From a checkpoint of a small image classifier: depths [3, 3, 8, 3], 97500 training examples.
Rows from block 2 of a small image classifier, named by matrix and row number. Rows with one number belong to one channel. Each number is 500 + 25 x the weight over its row's rms, rounded and kept within 0 to 999. All counts start at 0. Numbers have three digits each. After the name is the row's rms in percent of the matrix's.
After each channel's rows are labels from the 100 images, of 14848, where the channel reaches its highest value: "top examples" is what is common among them. Only what is clearly more common there than usual is listed. The data: scattered letters and digits in many colours.
# convs1: grouped (16 groups) 3x3 conv (model.blocks.2.convs.1.weight, 64x4x3x3), inputs within the group 0-3, a 3x3 kernel for each
# convs2: expand pointwise conv (model.blocks.2.convs.2.weight, 128x64x1x1, transposed), outputs 0-63

convs1.16 102:504493498481492487485522483539494515431490520470546473502524512551496489492448509500522516503533488487461504
convs2.16 139:461517521529501469513498519481482476506502503495511445541479532527475445512498484482526504451508483494514481512453486502517481469523476464483484491492552482493516500479497531470506522503539489
top examples: white; the character M

convs1.63 091:526524531492501502449452472526521527487489506464459484460480497510501487531528528523507495486484478480461471
convs2.63 104:491484503454481495499461482514527537526481526528484472477504482513509505485491494492528455518491470450480494474524459454473488497469521470534497464454515502486470498508504493528433479503513476
top examples: orange

convs1.4 097:543527520543514497583529508538502507529484499501496506514526512493490487508517491502523515525545509513534521
convs2.4 076:499472505463485471473487479474451495475482471464486492495484476519449489498488496473512446501480507487503516449471467490481510496457481500472505484485500531485466483478461474485490484432479480
top examples: teal

convs1.50 105:480497485481499530477487518541499500541478440526510459535502491531492441531504461499490523501486504487487504
convs2.50 145:498531488534487535489493429553496476489505458460528519491457523510477505529446516478521501488512534511521501509505492456463514534526552497476510491489500479506486531521476516521507439476491541
top examples: black; blue; brown

convs1.36 091:492488481487482528487503572524512497510485482509514473493489477482477546492511567475505534512514475532503472
convs2.36 118:524494504493495535504432468522499499487449491492509541511498499498481543497479508491472517498495522487490481495513494513467478532481532522511505478466499520468492540564503505506486474496490521
top examples: teal

convs1.18 102:470517512510479480496456485477527526510494460485440523505468466467506537517536487518486503483489535477524517
convs2.18 141:567498482512518494514504508490498503504462513503463530493541502477504547502517510497472504541502499511494492527490545506517500498508492546516508548523481547486482458494508459486502515510468504
top examples: brown; black; blue; the character 7

convs1.45 107:505477484507505520508502499504561528507495497480457475511550530504522505490462478514548519504546500484457479
convs2.45 116:506529555513484503497508496480504494491501505504519508478491529581469486554498512518501509481560513525533502536406492522472500506538483507488505472468565497491507513495480505432518513469519527
top examples: red

convs1.23 098:451485498495495515538518542449483498486478513531520533473467499477476516508503506459459503460471517514515507
convs2.23 084:490453528458484508460520503469525516485477554541496484506539487526464522487542480447496506524485449435460479464518492487514483503459505475546469477538511507476486487500458494509468515480507477
top examples: green; yellow

convs1.11 095:475476483488488511471472532485508503435440502483525508509519470483470507506521473456465493493506512477478525
convs2.11 081:556550457531543498477497476505514485488498481495517488465462511499505485519461486522510480525546492477538523512511547465470471512533509522490514523499491479464499497495488496499501441486508521
top examples: red; orange; white; yellow

convs1.46 134:461432482422420476504521534501502491491494499479496495501499502495491496488494497507502498505493497492502497
convs2.46 064:507544473536516500508450464522485488509496470488527511475459536465543497523453505517482473499520518528521496518495511501473502505545489531501506488447489476511506506497545528483468447532497516
top examples: pink; yellow; orange; white

convs1.14 093:493532472487463525523503484511516488488471491492508490523463523500532448488500535486533501491455562514510472
convs2.14 124:493468540513504491517493509526513466519518499433516520523510509529488526506492564456554503499495526511473533525497508483492575523491498515474515513490522522561479538534510514500510492491522505
top examples: teal; white; pink; yellow

convs1.2 089:535511502469459452490498489459463451494487478540543534488486485483476466512514506495496518518496493496500462
convs2.2 082:511550525519449470507443492473493532520488497517498485477489532509503507523463508549528458546551457489519483515505503480465489466524494522511501500473505518507463470482489459497485516489523500
top examples: orange

convs1.34 094:537502486537506460461492461516508516529511486448464469477483491465485510503524524470474505473492526514510536
convs2.34 106:479484522486491486497463526474537513515494554542484463498510499514496518466510502476497537531475460450496499493465473492522489496459479488536481454494515525498477493488499514522426540486501456
top examples: yellow; orange; pink

convs1.31 102:456469493476500514515494534518515468498476457511504450493483455509489450515490472462474494478493516524499530
convs2.31 115:508465480480489458475477523448508525504505530527463449493502504494512488452516503502488516526477461454473509488479512505545497453479451502526497507515491471495512478461489488466459531485500463
top examples: white; the character E

convs1.43 115:515503478502473444500477471515500473502477463499486490520486482505505510489509499514493489484456418501466460
convs2.43 107:478499483507474470550439488483554533549505531514501501492479507495543479490470507524506476515502484476481507485501473471497508489490472489512491488472510489512500498487550499492456486581507484
top examples: teal; brown

convs1.47 097:551504536506468487466428450478537490498492477486471517477510508495508490494476526484506499502538484490488517
convs2.47 097:458501531494480490499482498506550500528512523513502474469511494543472477517478500453525476495525489463504516476483472500481496514495489442519488465456544503495509514500485491502483512491543488
top examples: orange; yellow; pink

convs1.20 094:478457478454460512483501528479463511448474531495505518505515529502533534514497503505526540497527534501504518
convs2.20 094:500435490497476515446513550503506474471494552516505490516525491504473484497519489454472508466511461479472491456505478507540462528487511509526484487532507481473528504516478543497530551483504503
top examples: teal

convs1.57 103:464466514498527487528503484519519537474520516458481506518569520482526495443469478489479500499518496491503490
convs2.57 098:519515520536516480481527517459489483488486510504528481527506525513481512537530512511517517534530454550551529566471539536517506476527467507477514524522527499516484479465478499477526539482542511
top examples: blue; black; brown; purple

convs1.56 107:484483489472521460495519478507496523510501508474490485484523515501511491467492463451496487431527440476497479
convs2.56 081:500510476529528478497507510481463505493462484490499488539507527503490439508520444490511541495522458505548445540527504492509467483511495492485503501500529430476466492465500534484485503516531504
top examples: black; blue; brown

convs1.60 090:517525540475483486464441452513513519493488478472459457467472489503498501519515518529506494501478477500481473
convs2.60 094:482463496443481483508458494499518523498471502523477466493510459482512525482504496491527449519484453449471488463527458476490488478456511474505489479457488505495461499508506491541419500499486458
top examples: teal; orange

convs1.13 104:482507519534462506522537504506507501538456507527525516503483494450547473492473515500484526533449518489513490
convs2.13 131:489494524469479505522487511503506473507539497473475492451513471509494500500499556461510501474482528507490551508505478511499559487479508479461465505506508511558529518497518466511509496507531489
top examples: white; yellow; pink

convs1.39 080:503453476508471499489572501513505498511513484496501481509460474511488489481562489509545536538500480504490497
convs2.39 089:542522529519515471487509501477509498497512497498508504407499519535494522503512522479490547507500513520489518522493485548497511466518482525522475484467523520500504502498516524458498489506493519
top examples: teal; pink; orange

convs1.1 098:532523488482452434526508477469479438510525500514482513488485467497520505489483517510497488502552497493487492
convs2.1 073:525511475534530445522471522473526513547461498526493486483494492494527490513492513531531483556525466504543488516487540501484512523513494493519536537473516494476463504472512508449510471525532495
top examples: black

convs1.55 096:535532516486492466461453455492478490504503496519517493469463465503517521482509501481443467504496496514541511
convs2.55 110:492536499534522475471481500474463468471506465478524500496470524517492460536485510515498495522538502517563499536459529509512520504526476499442521527488532472501509491474468500442530491469539518
top examples: black; blue

convs1.42 116:515504495500492474494467440523510490504490472504485468495513476510536487490490491514512513494486461485442427
convs2.42 097:504481489494460492534447486508549542533476533512469486482519480484533514457498504487507470511461470449474490462522468475485506491469497491522475481474482523484482477511558484501436492558476475
top examples: teal

convs1.28 100:528522513532511461502478442474499494490501541477506484465488494465497500483497501522530497538510441513487460
convs2.28 118:515552508533509530495506463531466484475484451448513530487479534511474499547463490489479480503532526539519482545516489489441477505552528529464485507473522482482493502511491496500506457486497544
top examples: white

convs1.49 099:474506474496494478497491485464462510465459511487480524456467513460467519491473521519471469525466480510504465
convs2.49 100:522449478463451473472510550477484471474485515484476469511509499459460492474514503458475501502489462498457493462490507524566503474466484509497463502534470491494504465477460518464482549491484481
top examples: teal; green; count: six

convs1.21 090:492454471459481541500548549490489510478513537503510515516517506551513467485496461515519506521504474490484486
convs2.21 093:503494490493516525441549537488500464466490546538537505512543514502503505506512503495479556493502489532494494517465503555539488502516497509527484506483509493479521524518474553496528529482506535
top examples: green; the character 7

convs1.38 090:471485507498491481520453462489501515439463517453485483477495498489475482523447461496486506492481510470498513
convs2.38 092:473514478506498525463528525508436450427524503508533501527511497507445495502563490482499503512506485498487515487479524507536508520497526479454508468556521487512524508502440507513535527442544508
top examples: teal; pink

convs1.9 104:476487489498482522493471518475519507477432501493498504507510521525424507516490503464472490456531519481488502
convs2.9 086:490510467520532511505492473503513490491465490497495475516475520484521479488479462520538501506493482448549458514529516447472478520482499508482530494495495482462484488511530505495487452515513488
top examples: red; orange; yellow

convs1.44 105:490492502511499483507491472483458495489497512536571492502476495493480512540558513505488496482467516515560515
convs2.44 109:520500477497514502497482504497531522510494530536460517481523479433502537506516498513545498556497467486499498503494527464513494524508494508542538530521463530503501502509506456523498512506494486
top examples: red

convs1.12 098:496502529510544502508461479510523533498532484498460486513504484472438485504547515496513528510522499509442492
convs2.12 093:528526506516543480524496496504507523519477490487520536484514522507516524540501494515491499528547506529551506544493551499494492521531474556503542532494515507488474491509517481467511499506469503
top examples: green; white; pink; yellow

convs1.17 101:486468507527444488473467478480479506556477536505524504485482489451529478492497515504484503458521524498504526
convs2.17 103:515477515461488497509483503500509522527539498496463481455510439496515496489500525497519503493471538492512543503484515504502542488497507479490477515521487492526547506490511468503507495513495486
top examples: green; black; purple

convs1.61 108:520499498471443452510497501506482480464430439488503508487503506507505509506494509503485478498459464509489518
convs2.61 082:494535505539488462526438492498524527533476495519491500485447531515542489511456501542502460515523487469521497507506486504485493490540484528513498490461521485504480486476539485479441481548525474
top examples: orange; yellow; pink

convs1.27 106:507496483481474513521532488518545513477450470482520537511467483464513544510518475547532513514503478474497500
convs2.27 110:486538537528492463510518500475494492491516487500517467515502514543477510531523513494499513450528510533513497506452471521498510502524455481486458454463538534497501514490492496459525526501518503
top examples: black; blue; brown; count: six

convs1.22 087:539517490538515477535484470544511489536481442525476463502471491470474492478499484509488494481465465496493497
convs2.22 102:504508493503508544450558517541453467452503496508541514514499520516452493533532481471505491495531528532497483494496506519511489529528543496478502525540514503485501516517434511521553505447516534
top examples: green

convs1.41 085:526483474533489460558512486513477467516492459530505480485511489481540492488476487512481472507482455535495469
convs2.41 086:484484492462482465465505498501475498464481474492509476497500489510469493504494470487485422507499455471492498462439447497500495502483473494490490488502488498491480453479456483486500497459450460
top examples: teal

convs1.3 088:563517498506467442477479466488485457484494454540528515501506490471490462516508492505492498494507505468496486
convs2.3 088:505514526501453455499452517465525548507471517525494465505499520529514473524495474513534456528554461472508472509499491492502470485510472496527478495478526481478446479484480474469442520512530460
top examples: orange; pink; yellow

convs1.15 104:502481513545456512516518508493500518526474501528510505487509481451536485484498508516450528533437531498506498
convs2.15 112:495468498460486518512497509509517471511561509483465501458515471492488497472503534451511512474468531490477585483499477513504525483459522498467490495510501498548541529505502496521508503512519504
top examples: yellow; white; orange; pink

convs1.62 087:447449460495501495522537515462464467489506500516519522492502496505494525470456494480458463496489513509492527
convs2.62 098:513511500521498478497465476473456465482497430457507524481454522519477479520457502522484465507520481517538496527494524509479503506507492502454533510482518484493471489489476495467505494477524497
top examples: red; orange; white

convs1.37 095:481464488494506482542532460519508487510489449495482467488461487504502482544519465541538493507515462478494500
convs2.37 076:477540522535520491484527525479486467455527474530522503505508511527489503517541510481481520527499496523508491531473505538497493479520477498506501451517527535505474490492501524502542497468524508
top examples: teal; orange

convs1.10 101:490491506495497493517505478546502526494528477440450467534459539512544483488484506491533482499482497515501472
convs2.10 111:497509544472436485502487494520551519541464522527506478472500493518502531483492532459536491518479512479479494499508453486487530489479504485545437481459496559514452512504504495510474503503491471
top examples: white; yellow; pink